A small audio embedding model, trained from scratch: norm groupnorm.
Rows from block 12 of a small audio embedding model, named by matrix and row number. Each number is 128 + 24 x the weight over its row's rms, rounded and kept within 0 to 255. All counts start at 0. Numbers have three digits each.
After each channel's rows are labels from the 100 clips, of 14976, where the channel reaches its highest value: "strongest on" is what is common among them. Only what is clearly more common there than usual is listed. The data: single English command words and digits, spoken by a formant synthesiser in many voices. In brackets: how many of the 100, against the usual share in percent.
# conv1: bottleneck pointwise conv (model.blocks.13.conv1.weight, 128x272x1x1), inputs 136-203

conv1.22:096155130076104117093139114096135154089100122150127130136110109197123112112158124137111132125137168140086141170128162145114154120110129148133124093130120132202114139113124110137126129098143148150134113155
strongest on: intonation: rising (54 vs 24.2)

conv1.48:107117122149129129169148113145119120122115122111151148122137144099137137107124117139114124122127150108085103163190119143140164136152134148167110107119147142119165112163146102093124122117125161136119122162
strongest on: voice: child-like voice (51 vs 25.2); white noise (37 vs 12.9); whispered (32 vs 5.1); pink noise (30 vs 12.7)

conv1.82:091131120127088140097110177159120121120145108107119165143098139116115130150131115108095149115154134085095128150129130139160132094151141129114114104113166098086100129133103104083102129129153134139102113134
strongest on: intonation: rising (75 vs 24.2); voice: high voice (62 vs 25.1)

conv1.103:131100166096142103102126091156131131132100154073150144132097093113137109124131126144148136110135134134107153166126116195118156089125123163172170144115165160099121177148125142146165114141131137091114130133
strongest on: voice: high voice (72 vs 25.1); intonation: falling (55 vs 23.7); pink noise (36 vs 12.7)

conv1.88:119131146129165107082167131113141119103099165115121153147145118136142096147132160111140115154180146130104136098126103141134145169122110118181116109153127088102120169130115115153095133102133125080143108107
strongest on: intonation: rising (58 vs 24.2)

conv1.99:117148135103181136118107150165128094140170189080163131132173134152126127111087137111116119098150136134178100101111124120132124096108087162086144143156155150178124116125130155134128146118106173161140186127
strongest on: voice: deep voice (60 vs 24.5); whispered (30 vs 5.1)

conv1.71:150164166118155127144156108099124138113090121134136151174179113121127150106151101142135172138147162187127105116094120137106099158122113072154144130137128121092104168141138123135133151113145153121125141107
strongest on: voice: child-like voice (100 vs 25.2); intonation: falling (53 vs 23.7)

conv1.13:113134117125118149149147141145108127103111109145101108109123082142150148179168155112120098113169132155086114172110146085122118129159110165093138098158108139109098108119128119132116139115147206109121134107
strongest on: intonation: rising (66 vs 24.2)

conv1.10:130105144085159143152160131153111085120095144123133154127105134111127117149163104113116126115178156132061132119141097111151105176097145092110164138114189095116124143072118123079136134133085138149145096130
strongest on: voice: high voice (54 vs 25.1)

conv1.117:128146090105107118111133117136143110120109138125129127122135160127078130088134144151107158104141144114131106106171107179128101145113131150121142096134183101125171119146123120128138154099143093096143135128
strongest on: voice: high voice (61 vs 25.1); white noise (38 vs 12.9)

conv1.89:113093098105109129114139125127119149124152071126083139131156149162125158127149138170172134094115133118115108128137142141169148142141153143201099149108112151130143163102139132155150094136126111128151135118
strongest on: intonation: rising (59 vs 24.2)

conv1.69:150140112147075153110112139081144120108147136141115129145126086136169159144161119168116127104140094070142134120120129095133137149133128146153108107097114133076120176141096109168159114101109146146130140129
strongest on: whispered (60 vs 5.1)

conv1.83:104139150111182125115126135119121100123158127160157139136150125112157075102144123105135128132081135115153130131137152103118124137126122136147154121135155122101084134117123111123148109109125085138134135170
strongest on: voice: low voice (73 vs 25.1); intonation: falling (61 vs 23.7)

conv1.23:129108111125145133102124166106112145129125051126111191136113150118132123107144119169168140176171163140109140185122144100113103171169130128117144129112132140172114130141159155157115182128116130111127120189
strongest on: voice: deep voice (53 vs 24.5); /p/ (39 vs 17.4)

conv1.53:175143107113127141094172145157141142133085130092105098147082156128160153127131119171143106143145132179094128124179105137103147122087144109100111178132137147157183120119135156106137164088140123141113112104
strongest on: voice: high voice (53 vs 25.1); /ɔ/ (26 vs 9.8)

conv1.111:106140148083165154139116118130133161154146133129138113123111155157118118147145122106112065117137100140084123184139145181152074129173108130130087111141158129135154162143120099126119125142124145082153123134
strongest on: voice: low voice (81 vs 25.1); intonation: falling (63 vs 23.7); white noise (32 vs 12.9)

conv1.44:155130118170115165107136123126182129104130117106121104131141116130084158119126132129082121110116152074144130140097082127123078134123157114129119093138140126071125124171132131129123085147125066172091118140
strongest on: voice: high voice (58 vs 25.1); intonation: rising (50 vs 24.2)

conv1.15:157083087102120083116133165119120160117143141129154103155149127149144154118122130117144143125082128147149131142130109120169117088164108146104126082121130094117135144128142142098102113122108167140111123149
strongest on: whispered (48 vs 5.1)

conv1.31:128130145088136102143133117076097132109084137126103133115109090151106136104139127123154094140167104083126123099124097129127119134133130156165130107105088098161111175087141151128135123114142076122126110153
strongest on: intonation: rising (66 vs 24.2)

conv1.100:120119110134109121128159174149188111181126158137091135143127095100129130103141167144122133150189117155110148123081156103140114124148096115149074175118119113118131160167101138109142166160145121128144152124
strongest on: white noise (31 vs 12.9)

conv1.121:131126133139145104149144145140162172158129105105123155152189177125113129147103110124108121131160113136119117115135121133151113105091096130140093151170182112143134103102100127131131109149124124112111139092
strongest on: voice: low voice (69 vs 25.1); /p/ (40 vs 17.4)

conv1.68:119158141156079080113164169131103087144127124173170151139170092109140125093140108149114178181133146156127120164115148115125135112125147100148118137126149181105108125132139117133137135142129135114148133125
strongest on: voice: low voice (73 vs 25.1)

conv1.76:123110141103134141172163130109112154149167093098119162120107130151114126094099124141088149161137100132120147142138132121112137124110115126160164156151103111141125125138162166173134128131119129165132133174
strongest on: pink noise (34 vs 12.7)

conv1.41:091159113169144145132145159149148171103089104117140137144135165132122163108084150101121118105168125117197099091158143173106149145107099126162144075170195144075126134146135093092120123124169115123124121141
strongest on: voice: high voice (73 vs 25.1)

conv1.127:114110165139169106109134105137139148145129165133099126162207094129130132116110144129116123122121140160127161067127120167068131128095126119150118087126141147135092098160106152124071146098117122121133118182
strongest on: whispered (73 vs 5.1)

conv1.110:179118128142167148131135136192063116145135159110097117166117117111141129105125126126107119125120106120184129140110132173140130114149129116196138116139185136110168132099143138129123148139107119141163115133
strongest on: /s/ (51 vs 19.9); whispered (26 vs 5.1)

conv1.57:103150112125125152096110114147109127121163097124123125139133143148056097117107109142088172133154151153101111115111086154107136085132125139117167162133151104114060147150172144126163165113139151089134137124
strongest on: /p/ (37 vs 17.4)

conv1.72:130137150133118116114166161140140113183089129120113123078132131146112113120101140128091112155121157138146131153157150136138178105088113168105169080172128128121128157118115164127133150116155144140141132124
strongest on: whispered (80 vs 5.1)

conv1.40:132096117114107132165119136114144157141131169174118124135124124132156138146132125096104163114130148109142120148152121103117158125102104143152136134119125123097130185144160131124120123093134123133132092100
strongest on: voice: high voice (54 vs 25.1); intonation: falling (53 vs 23.7); pink noise (34 vs 12.7); white noise (33 vs 12.9)

conv1.60:184100111144220152168128099134128170140102147104161155140102142106106117130168129147113080125157138175081132103116104124127129142125152109115135115182169104132128091151123146115149148132133100109136106132
strongest on: voice: high voice (54 vs 25.1); intonation: rising (51 vs 24.2)

conv1.4:101149120142094111119110172124187066119110101145123147170172158127121124097135128173129129187148147152139150138121171118091108146092137100141150116151162122087083133123127097109075113139132109134118152150
strongest on: voice: low voice (54 vs 25.1)

conv1.16:123121197137151086085162126110090140176111117114134101103105114118169115099126166160171107126170122100104111136136113155107098151132117146143174110124104118090130119170119167102143160145127149100118140127
strongest on: intonation: rising (56 vs 24.2); voice: high voice (54 vs 25.1)

conv1.79:146136108137114137117144131122099126149127136121111137100199106151124137116159136121146088132101103128156115121153107087148175167118133090101146134128096120091158130167116133122125132145102165102163169073
strongest on: /oʊ/ (35 vs 16.3)

conv1.38:108132119126138108134117130119115152090137193119121118100088083159108137112142137139107161156125092136100160120162136118129168100131126120112137107148098120135137120119148146115126115137164149164132118109
strongest on: intonation: rise then fall (70 vs 23.3); voice: child-like voice (55 vs 25.2); /oʊ/ (40 vs 16.3)

conv1.43:132117140178132139152110127104106103131130175093141131134113129129144156149140138097148124144154155105163169136134112121115118154130123121123121127141131083114151160135132134127117131092138139083132102174
strongest on: voice: low voice (72 vs 25.1); white noise (31 vs 12.9)

conv1.70:160179104116123172091113118116126109090156135076146133116143098147131130154163112110105092155123159100082123161089134105163126139167082153129134162114120135163146115103095113117130098129127173087111168172
strongest on: intonation: rise then fall (77 vs 23.3); voice: child-like voice (68 vs 25.2); /oʊ/ (42 vs 16.3)

conv1.122:091142131103083105116156145124159128179112117127143138156123089095121111123126169130162135150114134089126100120099137173102078130124130125157147143130111120137089137177134169130155125120111098166133130134
strongest on: voice: high voice (61 vs 25.1); white noise (38 vs 12.9)

conv1.20:130122143122104167125146122114119121109156131126137107109125103132113136111146116126120127134156150107164124107142128089119106130107158170102147056087121116166128121164125121146127127157102160135101132130
strongest on: intonation: rise then fall (80 vs 23.3); /oʊ/ (51 vs 16.3)

conv1.52:141140102153116194121157165132128111097131100111127124119124109163118126162117125145149086137126119102133156118121090103122143126130132091138149128105164161101173161108132142126117155133099114121142141171
strongest on: voice: deep voice (57 vs 24.5); pink noise (30 vs 12.7)

conv1.104:154137145137147140126107089112111125122117122128126116157135136119134122118133131114115074116137095082102124179109079116134119116140126118092116133141142137118126121111128125158155118115116205199138159118
strongest on: intonation: rise then fall (50 vs 23.3); /oʊ/ (36 vs 16.3)

conv1.18:130124129131109116132131167145173182123134173113135104111121106134110145160083119117123154145116064114107128115112134124140131119152131121143139071122121123115113137134153120115142122132145101115112118165
strongest on: intonation: rising (62 vs 24.2); voice: child-like voice (57 vs 25.2)

conv1.3:108119117124168100130124087178154128125146166152139154171138056116097129049124105101117159124167115099134121114151154149134085114105128163105112122113091101108157093155137189104140152151102122126148127163
strongest on: whispered (76 vs 5.1)

conv1.116:144145136138082119095135113149052117102155142136118136135140048123146137074150158130146116136126137103110114171110139131144134122140167151144115113130144129146124116156107157068089109068111118120095114133
strongest on: voice: low voice (78 vs 25.1); intonation: falling (66 vs 23.7)

conv1.1:098112103094056137114121070134149116088100094097115114109157134150132145118145110115090136131125139121135120116098136162103091167093144094130160151127124114135144118101139117100155116094103120099121135106
strongest on: intonation: rising (67 vs 24.2)

conv1.94:144142091113124099139126121095129037139128139156141100130110142137143136098157113135145103133106151174112095188132156158154112110146154137091143161156190135096103153095135136146167130160133122129124177135
strongest on: voice: low voice (72 vs 25.1)

conv1.93:128115153140042167119121144141100123099096138112117079118111142152131092132141136130112110115080138121131130137138125134130167107149126123124145108139165153115133158107139112167129107105139186114120111137
strongest on: voice: high voice (67 vs 25.1); intonation: rise then fall (65 vs 23.3); /oʊ/ (41 vs 16.3)

conv1.123:112096146143144155141130099097093136118138141158131113110142127130123148102095114145135132103100133126118129144088125118165102115148167121113135148130188104110145140104134160129104122076112151145129126158
strongest on: intonation: rise then fall (61 vs 23.3)

conv1.63:138094084138130099155150119157120103101143086116084151123104109103110117151135128177114111140137110164149122164120086111105118150133150128132131115107154120089156124078123134118162132162107109121131143131
strongest on: intonation: rising (66 vs 24.2); /p/ (38 vs 17.4)

conv1.108:142121150146123137153127095124151181109123128125123108120120101131147125087180140123124126131155157141060131143148106154141105137114122089129123100120162105061146140141156102111132152147116085131139153158
strongest on: intonation: rising (50 vs 24.2)

conv1.21:129111134122119159103158140120167175191153128138145148117111161121127116130195117168133149115159144137157060120165099119122153107175153132134110100121099134123106141110122123129127145115140111120103115152
strongest on: /p/ (39 vs 17.4); white noise (33 vs 12.9)

conv1.37:109142095160141089131115153119123151109155152114150138137073139126147138135076119159147096081152146059099158131148150111089114111126101128103172124113105149134154102148133117147160132134152061140125131139
strongest on: voice: low voice (82 vs 25.1); intonation: falling (60 vs 23.7)

conv1.27:114116122074079141127141133098108124109106126155123131172170105136113115126121123170116119093136096191147134146140126120114083106140103142151140180099140158158144134110141108121127150123123161157150105111
strongest on: white noise (39 vs 12.9); pink noise (31 vs 12.7)

conv1.102:143119090168114137118141152172119156130157154150115170153151125141146120117144109090134119105115136133113134147080128111145129088115119098191100112164132102124150134118107141116105115114130176143114147155
strongest on: intonation: rising (59 vs 24.2); voice: child-like voice (56 vs 25.2)

conv1.86:175105114153096142117116144071099143194116098135113120158120087116147153118135138176148131169147131114110101121099124125131147114155129133129111129137168112123140077148136126099117154147122127133101098123
strongest on: voice: deep voice (54 vs 24.5); intonation: falling (49 vs 23.7)

conv1.85:104121119117100081118114153119155113121093042117109149121098147155109144129134152151145089097112130078132115130121119085154158158116110084135130095106191113147114178128128081104112117140182151096142140149
strongest on: voice: deep voice (61 vs 24.5); /p/ (38 vs 17.4); white noise (37 vs 12.9); /ʌ/ (26 vs 4.1)

conv1.6:152159160102160100107115145140149093116093137143138076153110122127095109122146130156097106132070160126172102116111121150124162140101092126104129128114102126120095116099143132118091101178152091138118154158
strongest on: voice: low voice (73 vs 25.1)

conv1.26:134141147135136147125139112140085105132135181145143122167109125140130152080120152127151099114133116167127153120150106097146113163140100106097115120117151137128130155073133142116158110047104131123129123142
strongest on: voice: low voice (64 vs 25.1); intonation: falling (55 vs 23.7)

conv1.101:152108147172151129142095122165139115125127154102117112154168154144122115138128122130118100138085093108129140144137127102155109094131140177124114125151114150145152197170143097097123112118132134143091140120
strongest on: intonation: rise then fall (48 vs 23.3); white noise (39 vs 12.9); pink noise (30 vs 12.7)

conv1.28:089128119113103117112080172165112116107125123123078152170099108141089146155157104118109124129114146123120161114147106135152117117123125173081173117148183137142103113117107098132109136111131112183123110110
strongest on: voice: child-like voice (85 vs 25.2); white noise (35 vs 12.9); pink noise (33 vs 12.7)

conv1.125:143123077132110152138096088121113163096115128143095148108164139122169131131146124086101150115100140143156095185151114092117133156116150109143141126144122154130147136153191079151131124093126138112117133095
strongest on: whispered (36 vs 5.1)

conv1.2:147186108104128120110122150103138126110189128158147115143147110118183128161133131167135140126117080104074132131117146083122123143150168124147130093099141147130132122129137129121136090118165169145150142128
strongest on: voice: low voice (78 vs 25.1); intonation: falling (63 vs 23.7)

conv1.66:125125160134058131100113124120099162139108153163108164133146115131119137131176110161136103147107111153141148111139122092141128111108148137143107169132171123185122144123107126118107153110165149136169141145
strongest on: voice: deep voice (53 vs 24.5); white noise (31 vs 12.9); pink noise (30 vs 12.7)

conv1.87:144149133088156140139136178115147129119145167113156118143107092112142105153106121134092128111122114104095118119126138073102107118128119156134127122152168181088166107138146093099165045130154107140105122136
strongest on: voice: low voice (74 vs 25.1); intonation: falling (63 vs 23.7)

conv1.54:116106110117123165132143148140060131092162099103153126113123108099155121124127138138119124131147142146044138110131146138123113109136138084157097093083179143127161124119128127105165163142132107126108145146
strongest on: voice: child-like voice (91 vs 25.2); intonation: rise then fall (51 vs 23.3); /p/ (37 vs 17.4)

conv1.109:136150112094152125126159134112150060139127148093097127141177167098116111175148125129106087136164121189172091115114161074141168092145113161105135098107151127119135116111124149102151118121140083122136079191
strongest on: whispered (56 vs 5.1)

conv1.58:090157118110088109106123155074123123110124165141143150077141129129141167099182123167116148130117132116088150100105144109086169098096113138124157104125135141112123140119104127166184125139126126148100159124
strongest on: voice: high voice (70 vs 25.1); intonation: rise then fall (60 vs 23.3); /oʊ/ (35 vs 16.3)

conv1.113:128078132107107108126147132132114130090132112169127144163166115138138137116109147114170116081109100157135117157069139127126119139111120133114143127139129126122139144136185144109099138126133185162126138145
strongest on: voice: low voice (61 vs 25.1); /ɔ/ (27 vs 9.8)

conv1.77:164159118096129166144119108120140163104141081066108129164162119144122118107133109148130134171108120153111172107124163150129105111130143156121125192129147193116144111084123080131143144091131106118087141088
strongest on: white noise (33 vs 12.9)

conv1.75:156151127118115114138181166126115111092167152117152126123153100117142133144157127192150129151157083123126157137074134095135102101125127100154139115103125115155113156098114118140125139151121143135162106091
strongest on: voice: deep voice (60 vs 24.5); white noise (32 vs 12.9)

conv1.95:119139120144173116101118100115161184131111138130133174125096115131158124121160129091139150112146161141097102138116129111145107103139122123139136123104126146120094121110144162109149145146119157131152167104
strongest on: /ɔ/ (29 vs 9.8)

conv1.8:123146133128120114145127111111167115118131111161142123160110099119122141105151130112137122136135149120086127125108164140084131095122097111124092124120127138119125067078158118105152153149125106137092146176
strongest on: intonation: rising (50 vs 24.2); white noise (30 vs 12.9)

conv1.7:113104167193127191120116117097162152125137144110106131092159143135128151134117113136123140120123149082105113131116131091139122130153124121143124109122156124098106151114152214160130178184112164128115155134
strongest on: intonation: rise then fall (47 vs 23.3)

conv1.81:097103129156108106110153118127109126121127095131131110143126100094196138130116128113088144138129111135146154100177124119133167128118135152088157173123130156137122133152125146078176111140147111146116180129
strongest on: intonation: rising (61 vs 24.2); voice: high voice (57 vs 25.1); /ɔ/ (28 vs 9.8)